{"widths": [96, 144, 208], "optimizer": "soap", "precondition_frequency": 50}
Rows from block 8, named by matrix and row number. Each number is 128 + 24 x the weight over its row's rms, rounded and kept within 0 to 255. All counts start at 0. After the name is the row's rms in percent of the matrix's.
# bp10: pool branch pointwise conv (model.blocks.8.bp.1.0.weight, 26x144x1x1), inputs 0-143
bp10.0 086 [117 140 124 124 112 118 121 141 104 115 128 122 125 145 124 146 117 132 122 139 116 131 117 140 114 111 126 112 142 131 115 138 147 136 139 142 123 152 129 134 138 109 135 118 114 130 137 141 122  66 117 134 116 127 123 117 130 155 131 133 106 130 110 129 119 125 136 132 129 145 130 129 128 141 119 124 148 122 133 110 126 128 162 123 126 114 123 132 134 141 132 137 205 114 185 119 115 135  75 141 157 116 146  86  36 130 140 134 109 150  28 133 122 154 145 150 174 106 148 123 112 128 129  89  30 149 111 117  32 146 112 139 130 136 127 124 128 192 134 112 140 139 141 136]
bp10.1 109 [129 145 132 112 146 111 149 189 125 111 134  81 164 137 140 140 129 153 104 154 156 134 150 117 145 159 122 161 101  97 154 133 165 120 165 125 146 146 122 143 108 137 123 143 162 133 141 137 135 126 144  82 171 157 147  89 140 121 136 160 118  91 101 131 144 116 151 113 147 136 142 150 155 154  88 159 137  90 127 146  86 130 136 119 165 112 110 111 166 124 128 138 131 124 100 180 161 136 118 131 117  81 134 101 114 116 115 119 123 116 135 121 154 109 142 109 135 112 126 134 131 134 130 134 155 133 121 152 117 118   0 122 107 155 168 122 116 113 116 116 148 129 176 141]
bp10.2 096 [116 105  90 134 108 111  98 160 112 130 145 124  93 119 118 136 135 116  97 110 106 144 119 126 145 152 159 111 103 143  98 114 121 118 170 132 112 152  89 125 121 125 124 102 102 142 142 139  84 145  98 103 125 108 125 145 105 141 114  95 127 143 107 130 109 150 103 139 147 108 151 130  99 155 125 136 102 139 128 112 112 102 154 104 142 159 132 157 108 133 118 127 118 101 197 105 117 156 125 124 162 124 123 104 153 133 134 138  72  98 125 163 127  41 163 150 143 107 145 156 131 169 158 134 108 111 136 112 135 106  76 142 127 100 131  86 116 139  90 119 217 106 130 135]
bp10.3 112 [ 78 124  92 172  90 112  99 129 138  96 151 121 129  96  90 147 140 107  95 138 137 150  88 130  93 104 125 144 121 133 127 153 116 132 120 134 131  74 153 133  82 146 147 145  83 133  46  50 121 129 136 141 146  88 138 166 155 125 106 166  93 111 123 133 145 162  94 135 132 133 107 121 103 121 103 142  78 115 106 152 149  65 142  96 122 135 160 131 123 132 111 141 123 103 122 138 126 104 118 110 110 137 145 138 138 116 118 137 121 164 143 127 156 129 112 144 134 124 134 114 152 135 115 150 140 138 117 152 136 133 134 153 162 125  98  76 115 135  75 112 113 128 151 118]
bp10.4 103 [129 151 120 141 162 100 120 170 144 116 136 117 127 127 161 160 175 113 118 157 151 161 105 112 141 149 134 120 116 108 175 142 180 116 168 139 116 144 160 132 156  93  96 133 103  95 137 148 138 122 151 103 115  79 151 153 116 154 136 147 115 170 148 100 116 158 154 148 169 118 129 133 163 122 139 142 141 141 127 130 162 116 128 138  98 125 103 139 102 143 128 114 125 103 116 126 130  98 135 129 124 115 115 121 111 151 156 164 150 128 153 149 161 140 127 110 129 147 129 137 146 105 129 135 114 152 114 110 117 129   0 127 110 142 149 162 101 130 171 124 128 109 149 110]
bp10.5 090 [154 123 122 117 138 136 125 151 143 129 112 111 122 134 139 113 122 129 134 119 136 147 129 131 116 132 127 135 137 118 148 124 139 138 121 137 124 134 130 127 117 125 128 133 134 124 127 130 134 122 137 141 125 124 128 126 118 142 125 122 131 124 119 117 122 118 137 136 137 118 126 134 129 122 129 132 140 114 128 132 120 132 144 133 130 116 139 134 137 125  92 124   0 143 163  93 146 144 132 115 139 118  87 135 108 163 133 138 144 128  46 108 109 181  13 148 179 162 142 126 108 124 116 110 218 154 129 126 119 138 129 134 121 130 134 138 126  81 118 122 124 126 127 120]
bp10.6 103 [104  62 162 148 126 119  61 107  97 160 105 167 140 128 133 141 104 159 106 138 125 155 149 135  89 147 145 128 115 148  97 132 127 113 150 142 137 142  98 100  97  86  97 112  65 148 118 177  92 116  56 180 108 124 156  91  90 113 162 108 132  92 132 110 110 117 145 156 140 103 125 171 125 131  91  99 122 159 127  90 143 138 120  92 117 140 126 150 112 118 118 134 127 110 131 155 127 131 134 132 117 114 144 132 125 104 142 145 110 129 121 121 165 124 143 126 141 121 116 118 142  96 133 128 148 136 127 137 114 122 149 115 117 118 133 202 142 116 166  96 135 139 156 109]
bp10.7 110 [134 159  92 123 123 116 153 114 100 125 105 103 116 128 105 104 162 122 149 120 129 121  87 125 167 129  87 135 140 120  91 112 136 135 112 189 147 185 190  84 158  94 113  83 142  86 124  74 108 123 119 129 134 155 127  94 172 135 130 137 193 122 102 122 137 191  78 116 174  88 110  86 111 146 136 115 115 147 139 186 147  71 126 162 111 131 109 133 145 115 140 126 105 127 118 131 132 104 125 118 141 125 126 144 119 115 122 133 126 128 123 149 143 127 134 123 121 122 120 148 110 106 118 117 109 109 129  97 128 130 162 129 118 124 105  99 165 132 152 137 121 148 128  94]
bp10.8 095 [123 110 133 134 151 126 145 120 118 130 140 150 137 124 127 126 126 130 116 129 139 122 133 160 121 121 122 122 119 125 122 124 131 115 131 129 137 112 128 119 132 119 118 128 138 126 131 126 126 149 122 116 138 125 132 122 132 122 133 125 126 130 127 132 126 125 127 132 142 125 126 134 132 126 128 115 143 122 129 129 119 136 138 126 137 115 131 136 128 128  76 157 177 147  23 148 138 118 186 125 105 127 185 143  83 162 102  95 143 112  37 158 128 183 151 149 155 177 136 115 133 150 124 117   0 116 126 136 140  92 131 127 134 132 125 132 138 131 129 133 120 119 122 119]
bp10.9 102 [125 124 154 107 125 144 141 148 124 126 127 120 125 125 118 102 130 125 156 131 158 112 199 127 100 145 138 103 125 207 128 147 143 164 135 175 120 126 118 131 117 118 127 131 135 120 155 132 132 141 120 102  93 132  65 137 104 139 147 153 159 121 117  72 149 143 142 118 141  78 176 116  73  84 102  70 169  84 159 124 156 107 118  83 143 174 163 103  71 139 140 147 129 126 101 127 157 149 139 145 130 116 128  94 118 126 155 122 154 122 120 119 134 126 149 132 143 141 155 120 111 108 120 146 149 126 119 142 132 132 113 147 121 154 116 134 107 126 105 118 139 138  62 115]
bp10.10 112 [133 144 125 152 143 115 126 134  81 118 140 143 125 133 143 113  81 123 163 154 134 116 110 114 106 178 122 126 135 101  82 153  87 119 116 134 161 121 148  51 108 157 103  90 116 135 109 142 187 127 101 140  64 149  73 115 140 159  98  79 119  82 118 107 115 143  97 170 140 131 170 141 130 100 117 124 176 123 119  68  97 125 115  90 155 142 111 125 104  78 119 115 141  97 119 129 121 122 109 142 118 137 144 143 128 130 105 138  91 136 115 123 113 127 129 138 125 134 117 153 103 144 126 123 138 133 105  85 118 124 162 131 108 123 146 112 124 127 145  71 119 127 126 124]
bp10.11 089 [124 128 123 134 143 122 117 124 120 131 133 127 132 129 134 127 123 126 119 131 127 123 126 141 121 131 124 121 155 123 129 128 126 128 128 134 140 135 122 123 127 122 128 141 132 131 128 128 135   0 117 121 122 133 125 127 128 132 133 130 125 131 121 128 137 130 118 115 129 130 121 136 136 123 137 149 126 133 140 127 144 119 142 133 123 125 121 132 119 122 152 139 129 110 143 117 146 127  29 115 119 130 144 138 114 163 108 118 105 120 153 140 133  12 119 135 162 116 141 135 114 132 141 110  90 129 120 121 191 154 119 133 132 126 134 121 128  19 133 130 139 123 122 130]
bp10.12 110 [108  82 114 112 164 127 131 153 119  84 145 140 101 142 139 148  61 141  98 119 116  91 132 120 123 182 165 149 135 160 104 143 146 119 159 120 131 141 119 150 123 115 147 116 156  82 140 159  89 139 122 120  85 121 124 110 122  84 117 157 118 112 111 128 125 128 184  99  60  85 106 135 110 128 125 106  86  71 149 143 183 100 133 125  78 115 109 140  94 169 142 144 127 135 130 105 111 138 135 115 148 146 134 116 133 112 128 151 131 120 129 164 126 127 130 120 140 145 121 122 131 121 115 103 129 117 130 126 124 128 157 132  89 104 140  88 172 143 126  71 127 127 135  83]
bp10.13 110 [ 91 141 120 115 105 128 124 109 106 110 124 113 108 127 109 141 116 139 147 141 143 108 184 129 138  82  84 185 140 142  90 108  96 136  96 109 127 133 119  93 122 180 106  98 103 157 165 124 103 120 101 155 149 128 153 133 105  92 129  93 111 185 172 134 127 106  64 111 149 157 140 129 202 136 151 153  74 103  94 151 103  95 121 150 146  82 167 160 144 169 121 133 133 115 115 154 122 153 121 145 135 118 129 125 107 135 115 135 103 121 125 112 106 134 132 101 137 107 117 156  80 112 119 125 122 136 119 110 123 126 153 146 106 118 146 100 111 126 152 133 136 148 118 114]
bp10.14 109 [119 109  89 168  91 111 131 112 128 188 110 111 146 136  96 114 119  71 160 111 119 146  98 121 117  88 126  90 124 180 104 125 140 146 129 118 106 180 122 142  88 153 147  99  96 170 159 136  85 123 125 129 157 121  94 145 104 117 134 139 157  99 116  69 155  74 104 134  96 105 145 101 146 111 172 123 148 109 135 117 151 136 153  80 155  79 148 154 132  93 133 139 105 138 149 112 114 149 125  91 122 127 139 108 127 136 165 160 128 135 119 157 114 122 130 136 127 151 124 120 115 135 138 130 100 144  95 151 125 121 139  92 157  88 137 134 130 135 165 114 115 115 119  95]
bp10.15 099 [154 131  91 116 109 133  97 113 166 154 106 111 106 155  95 121 160 106 127 153  75 131  90 158 106 133 149 148 106  74 174  84 125 128 131 101  94  93 111 131 121 175 127 153 138  92 104  99 143 132  80 140 146 127 100 154 146 124  88 106 172 131 148 148 105 113 102 165 156 127 124 101 135 156 128 103 137 159 116 151 110  92 150  75 108 111 133 125 121  99 144 158 135 143 111 146 114 117 119 120 144 147 156 151 128 127 113 164 112 131 122 115 148 141 150 116 125 143 121 107 182 141 115 131 118 127 107 153 126 129 139  95 143  78 106 122 171 132 118 114 113 121  57 145]
bp10.16 090 [145 114 139 132 116 127 121 136 135 146 105 141 115 124 126 134 125 132 135 124 117 137 148 130 132 122 126 117  50 125 139 134 128 132 110 135 118 121 130 130 136 126 137 137 129 137 131 128 114   0 127 110 146 137 141 126 121 127 135 125 122 128 130 125 140 129 124 127 121 133 118 125 126 146 123 129 132 117 138 121 127 134 104 141 113 138 135 126 133 125  29 121  93 122 158 140 142 148 142 161 117 112 123 119  97 151 132 119 132 127 137 112 108 164 146 127  86 152 133 142 124 119 149 161 165 144 112 116 158 158 120 129 139 128 129 127 126 173 128 129  91 122 126 137]
bp10.17 108 [120 106 106  82 158 169 121 106 135  73  97  92 109  98  93 124 142 136 142 148 148 142 118 139 140 141 143  40 113 125 117 112 123 123 143 125  46 119 108 153 146  80 105 145 135 126 132 153 117 116 160 148 115 135 119 159 140  95 125 123 155  87  79 139 131 132 103 130 126 142 133 129 127 107 136 164 118 110  97 147 108 137 158 164 118  44 147  80 154  85 125 114 142  76 152 144 139 130 129 127 117 107 157 137 131 147 139 112 100 129 134 124 156 141 132 156 142 132 114 113 152 127 123 149 142 132 124 134 131 127 115 129 152 142 135 124 110 137 171 110 127 122  89  90]
bp10.18 098 [145 135  96 144  91 102 156 138 111 132 108 124 126 108 151 140 165 111 131 117 106 110  76 134 146 140 104 102 157 113  83 128 130 125 145 133 132 118  77  92 124 107 125 138 113  92 149 161  71 131 104 153 156 129 132 142 120 159 162 103 137  91 162  92 144 164 150 106 145 111 126 200 114 122 128  82 139 118 146 135 115 105 134 156 137 134 111 135  99 112 132 109  89 139 130 109 121 161 139 126 130 123 145 112 154 100 113 107 134 112 129 126  62 117 104 118 128 116 123 119 105  96 109 125 140 116 134 101 125 129 156 123 138  38  97 112 155 133  73  82 117 147 110 136]
bp10.19 109 [115 136 121 166 147 142 128  81 103 113 117 111  66 103 143 114 132 140  83  96  99 154 115 101 126  94 126  90 121 129 112 136 122 152 178 124 151 153 121 130  90 122 141 109  70 152 141 114  85 150 124 126  82 165 132 131 160 146 154  97 122 126 154 112  56 118 132 120 117 195 108  57 160 156 130 117  88 126 143 101  95 123 152  80 133 107 121 156 116 102 144 129 126 135 133 112 107 124 150 118 146  88 127 114 142 108 101 117 122 102 141 137 118 139 120 137 121 132 151 130 107 116 125 109 133 152 123 142 156 138 113  99 125 186 157 100 135 136 113 100 128 126 113 140]
bp10.20 106 [108 146 141 132 108 122 131 118 144  98 124  95  86 168 106 112 124 130 112 110 150 118 124 137 134 109 123 134 110 156 169 164 118 120  90 110 143  92 111 160 141 174 112 143 152 133 139 105 126 106 115 127 118  99 170 135 150 139 121 112 160 140 163 103 108 182 149 107 131  79 126 143  57 138 132 127 120 162 130 116 147 113 114 161 111 156 116 113 142 128 110 143 106 151 117 127 145 127 118 149 139 116 101 109 111 137 123 105 150 113 122 146 157 123 136 135 147  94 137 107 131 120 113 156 117 146 149 145 131 106 182 137 146 224 121 139  26 112 138  93 136 133 135 134]
bp10.21 089 [104 121 152 126 123 116 131 143 130 134 116 104 136 125 142 122 139 138 130 139 138 119 122 148 109 123 125 132 105 122 135 135 132 135 128 119 120 128 120 135 130 135 130 139 136 150 122 127 131 159 129 126 128 131 120 117 125 118 144 124 112 127 130 121 134 125 134 119 135 115 123 135 147 125 132 127 117 127 134 132 129 131 122 125 129 132 119 118 120 131 101 108  39  96 129 147 156 126 167 174 153 145 106 122 120 117 115 138  98 172 170 104 153 104 150 134   0 148 125 127 118 110 140 138 106 151 122 130 102   0 145 126 126 139 121 132 123 132 125 131 116 132 130 119]
bp10.22 099 [133 127 125 125 123 116 126 136 139 120 132 127 126 134 140 116 133 121 133 128 129 139 122 127 124 123 137 132 146 117 114 131 126 138 116 126 129 120 121 122 126 132 118 136 129 124 125 122 124 114 130 128 128 116 130 130 124 130 127 126 116 138 132 134 141 127 128 135 123 132 130 122 132 122 138 136 124 121 138 125 126 127 145 125 126 125 142 128 126 125 109 134  72 127  89  40 126 105 254 156 114 183 120 119 228 100 175  78 128 150  58 138 157 112 242 108  76 194 123 109 116 104 134 141 144 130 137 136 133 134 127 122 133 128 131 129 119 107 132 131 116 137 127 130]
bp10.23 083 [123 122 129 126 113 142 119 122 146 122 111 120 115 120 132 145 134 135 152 135 127 131 130 116 137 147 121 122 159 131 143 127 116 136 139 126 136 116 119 126 133 125 132 122 122 150 139 131 121 172 136 133 139 128 131 125 125 119 126 129 132 134 122 138 135 132 123 115 127 147 145 121 117 116 128 146 111 139 122 117 136 134 147 122 111 141 128 127 128 126 117 118 192 123 115 141 129 125 141 125 106 118 144 107 143 115 150 119  88 119  26 118 143  34 127 115  99 131 141 128 143 143 178 148 114 116 131 139  35  95 134 122 128 117 134 121 121   0 121 132 160 126 129 139]
bp10.24 086 [124 117 136 126 136 139 125 135 139 131 125 123 127 133 128 128 145 125 139 128 127 129 121 120 142 130 126 123   0 125 123 129 140 126 133 139 124 130 115 134 121 127 124 125 134 143 124 138 133 140 136 127 127 124 120 135 126 134 127 130 130 140 128 127 133 125 113 115 127 135 136 114 140 142 124 136 122 144 138 126 131 120  79 123 120 128 124 136 132 127 137 135  98 129 143 145 141 137 109 120 155 132 125 127 160 187 131 120 123 157   0 116 121  83 146  88 170 121 133 109 150 125 110 152 107 129 133 132 166 131 130 129 132 133 133 129 124 170 115 134 103 128 136 124]
bp10.25 088 [135 154 124 118 108 133 162 123 130 119 122 130 138 118 118 126 118 131 130 126 142 142 134 131 126 116 131 135 111 127 140 132 133 142 136 118 132 125 145 118 123 136 119 136 130 135 139 128 146 158 143 136 127 118 117 128 127 121 137 129 129 119 111 120 125 119 149 123 123 146 133 142 127 141 109 149 148 114 116 126 119 128  85 146 140 115 138 128 143 122 148 122 183 145 135  95 128  98 120 156 144 131 136 128 161 128 154 134 117 126 205 133 131   0 131 128 103 146 119 100 140  86 148 131  48 127 125 144 104 146 144 115 137 127 140 146 132 128 132 118  50 132 142 134]